Rows from block 3 of the encoder of a small image VAE, named by matrix and row number. Rows with one number belong to one channel. Each number is 128 + 24 x the weight over its row's rms, rounded and kept within 0 to 255. All counts start at 0.
After each channel's rows are labels from the 100 images, of 14848, where the channel reaches its highest value: "peak on" is the class under the peak; "responds to" is what is common among them. Only what is clearly more common there than usual is listed. The data: seven-segment displays showing three digits. In brackets: how many of the 100.
# convs0: first 3x3 conv, stride 2 (encoder.blocks.3.convs.0.weight, 128x64x3x3, each kernel summed), inputs 0-63
# convs1: second 3x3 conv (encoder.blocks.3.convs.1.weight, 128x128x3x3, transposed, each kernel summed), outputs 0-127

convs0.59 [142 168 109 101 133  89 118 101 135 112 134  86 124  94 186 111 139 130 112 187 116 155 141 154  95 135 116 138 175 136 138  73 154 145 135 130  88 118 119 125 136  83 127 118 113  85 166 107 117 149 122 131 162 113 110 143 142 148 148 132 130 134 131 125]
convs1.59 [197 119 125 135 194 119 135  92 149 146 133 105 126 128  88 141 142  98 118  99 145 134 148 139  93 116 146  95 135  83 115 183  90 141 125 118 132 140 163 118 188 121 141 140 131 107  83 139 130 110 126  85 130 121 114 100 123 157 152 129 108 133 158 146  97  93 149  69 170 119 167 153  97 125 101 129 128 117 122 127 143 102 113 145 153 131 132 131 113 116 106 137 139 154  92 107 103 138 135 121 112 115 148 143 104 131 102 103 138 119 146 115 115 124 105 116  79 117 132 135  78 132 183 143 135 133 144 163]
peak on: screen (96)
responds to: white glow (95)

convs0.6 [101 163 140 114  93 150 128 129 163 139 147 120 154 137 112 129 142 153 154 122  97 116 138 100 132 109 105 157 148 188 157 131 143 114 152 137 168 125 102 128 132 142 185 131 164 156 152 137  93 141 126 123 139 154 167 162 115 136  73 107 111 116 111 162]
convs1.6 [ 95 116 124  99 129 160 164 158 136 166 132 111 134 122 144 132 131 121 158  92 155  98 143 111 123 105 147 140 165 152 115 123  49  91 111 185 137 122 116 128 171 143 112 125 157 134  97 131 115 138 140 113 135 124 123  87 162  90 137 124  79 127 114 134 143  92 135 109 126 102 119 144 141  84 114  82 137 131 111 121 113 151 124 161 115 128 153 142 175 123 116 174  98 149 123 137 142 129 115 103 104 145 125 109 159  58 106  79 129 140 127 146 125 140 117 146 136 143  79 119 114  87 123  99 141 139 151 118]
peak on: screen (85)
responds to: white glow (89)

convs0.12 [ 88  92  78 155  93 112 116  89 109  79  89 112 124 110 115 151 130 148 108 149 121 126 109 135 138 125 130 107  96 125 161 129 130 120 154 101 121  95 104 121 113 140 103 138 122 111 174 142  94 129 121 152 126 114 166 141 181 133 164 163 110 161 142 113]
convs1.12 [144 159 111 110 109 111 102 126 160  99  99 153 185 127  95 106 118 131 105  95 125 138 129  90 129 111 112 115 120 170 108 108 143 141 110  92 108  98 121 126  99 101 115 112 131 102 125 151 140 136 102 135 149 157 134 125 124 152 142 165 143 182 127 159 145  99 110 149 101 159 115 143  80 105 108 133 135 144 110 154 145  67 122 111 100  76 124  88 174 160 136 118 124 144 163 172 137 137 133 146 101 155 153 148 139 124 128  93 115 167 125 189 140 124 127 120 131 149 105 130 133 143 155 127 186 150 118 132]
peak on: screen (99)
responds to: white glow (100)

convs0.78 [ 91 102 119 157 148 143 181  97 153 134  92 125 137 138 122 131 116 162 109 106 140 187 115 125 132 163 121 151  75 107 163 136 122 157 110 123  91 110 117 133 118  97 141 187 134 115 101 107 171 138 147 118 143  89 141 123 123 133 114 142 102 111 132 120]
convs1.78 [177 111 127 130 123 122 114  93 145 103 113 160 152  54 129 160 128 138 130  70 122 137 112 131 129 147 143 127  88 125 140 114 126 117  72 169 179 136 103 170 160 117  83 129 137 143 107 114 118 144 114 128  76 157 123 118 131 126 131 117  98 106 137 133 138 105 116 171 144 153 138 113 151 137  61 111 149 134 169 117 124 128 113 101 109 131 150 139 146 144 122 106 126 159 171 141 156 131 107 114 132 111 150 155 118 143 163 159  92 122 119 140 118 111 169 147 109 145 149 117 120 117 134 110 125  59 124 144]
peak on: screen (90)
responds to: white glow (38); amber glow (36)

convs0.70 [101 142  97 190 123 110 147 138 142 120 143 183 115 138  78 143 132 115 131 146 140 133 112 144 112 192 147 132 116 123  99 130 130 117 127 145 163 141 119 142 143 100 152  86  99 148 144 128 138 118 110 162  96 156 141 144  77 112  99  88 126 134 123 102]
convs1.70 [119 138 121 124 151 128 114 134 155 112  93 139  99 121 139 143 130  94 136 113 128 126 169 127 134 140 100 120  66 121 136 144 130 113 108 114 133 130 139 154 137 115 187 149 165 166 163  99 172 129 124 130 119 110  92 180 114 143 142 155 103 123 112 154 106 184 108 113 147  62 125 145 169 145 103 122 147 121 135 111 120 159  85 140 166 176 132 136 141 123 108 120 116 155 119 151 112 160 145 119 167 143 143 134 141 121 119 143 156  79 148 135 158 139 162  81 130 138 146 137 125 130  78 136 155  90  85 119]
peak on: screen (96)
responds to: red glow (60)

convs0.123 [131 143 146 123  77 129 134 144 140 113 159 128 136 142  87 132 100 134 120 138 138 153 142  75 109 140 146 111 136 124 104  90 152 122 137 118 127 108 149 154 152 161 118 150 100 110  80 105  88 110 151 147 159 152 171 133 100 176 107  98 142 145 175 144]
convs1.123 [126 125 119 126 129 136 136 173 141 108 133 136  79 122 125 117 114 106 164  73 160 106 121 121 125 156  78  82 132 131 123 119 126 142 115  84 152 135 176 128  79 123 116  98 183 191 130 109 105 123 105 151 145 131 145 142 135 123 136 127 161 150 155 165 172 146 120 131 105 120 170  83 128 170  88 100 146 108 131 118 121 107  98 130 103 106  75 136 122 108 127 170 123 127  90 119  95 134 111 141 144 148 170 129 135 149 118 119 145 109 160 123 133 140 129 182 150 132 141 142 142 105 130 152 117 161 122 113]
peak on: lit segment (47)
responds to: white glow (77)

convs0.122 [129  61 116 117 143 142 137 128 145  95 163 108 141 148 120 136 155 147 149 108 146  78 166 167 153 101 126 132 122 174 130 125 152 136 120 109  81 157 123 135 121 123 142 154 141 167 107 128  95 167 147 125 136 138 131 103 118 110 138 108 126 138  60 133]
convs1.122 [177 115 126 146 119 172  83 104 133 175 141 142 113  66 138 105 113 102 108 121 136 133 102 122 138 168 118 148 132 166  92 161 102 163  76 126 116 127 110  86 206 123  81 151 166 110 125 118 145  97 112 123 128 136  94 132 124 155 123 120 142 143 114 108 123 129 120 157 145 127 139 148 147 156 177 110 131 170 106 129 137 116 117 139 147  93 129 140 140 128 135 142 102 144 101 147 119 147 132 157 110 120 126 149 109 109 120  95 127 110  89 129 183 123 142 167 135 122 147 110  95  98 174 128 135 151 132 128]
peak on: screen (69)
responds to: blue glow (40)

convs0.30 [119 139 112  75 145 119 105 124 151 104 171 132  83 126 145 135 116 102 121  95 126 103 123 106 131 126  84 154 103  88 119 131 107 180 129 161 161 105 145 164 162 132 107 124  87 148 156 119 156 131 145 152 157 127 159 129 112 121 144  96 134 171 113 133]
convs1.30 [158 112 118 107  87 120 126 131 146 157 145 128 127 108 101 118 135 173 185 126 170 129  77 101 113 129  98 105 119 118 107 109 155 125 162 147 162 115  57 111 139 150 121 165 157 112 141 139 113 142  99 136 103 135 135 105 112 120 136 173 123 147 129  92 108 113 125 133 102 154 194 146  70  87 121 174 135 100 137 133 122 102 152  90 159  68 154  92 119 125 139 125 131 137 116 158 128 122 135  93 148 139 134  94 109 154 155 120 115 134 144 139 119 115 140 118 153 128 142 119 101 135 111 109 171 115 127 130]
peak on: screen (78)
responds to: dark on pale (67)

convs0.84 [144 109 175 129 160 140 115 114 132 147 137 131 125 124 142 141 122 140 134 130 150 131 124 140 164 160 129 159 151 105 137 141 146 138  85 135 105 116 131 128 160 174 142 174 142  97 122 147 100 128 132  97 168 112 146 113  75 180 102 155  99  80 145 169]
convs1.84 [ 90 113 143 118 128 113 144 141 127 150 126 124 106 126 159 140 128 147  90 137 133 150 154 126 127 106 132 116 134 110 133 119 157 140 108 107  92 140 194  64 126 143 151 150 190 121 127 124 102 106 134 121 122 112 117 148 103 172 115 106 132 153 112 118 109 147 149 121 106  76 131 108 163  78 129  97 139 195 140 151 128 128  96 121 153 176 119 129 118 100 102 116 127 155 118 139  82 126 108 156 168 135 148 166 113 126 114 134 133 119 133 158 132 116 126 114 162 129 124  95 110 133 211 114 125 113  91 138]
peak on: screen (66)
responds to: white glow (58)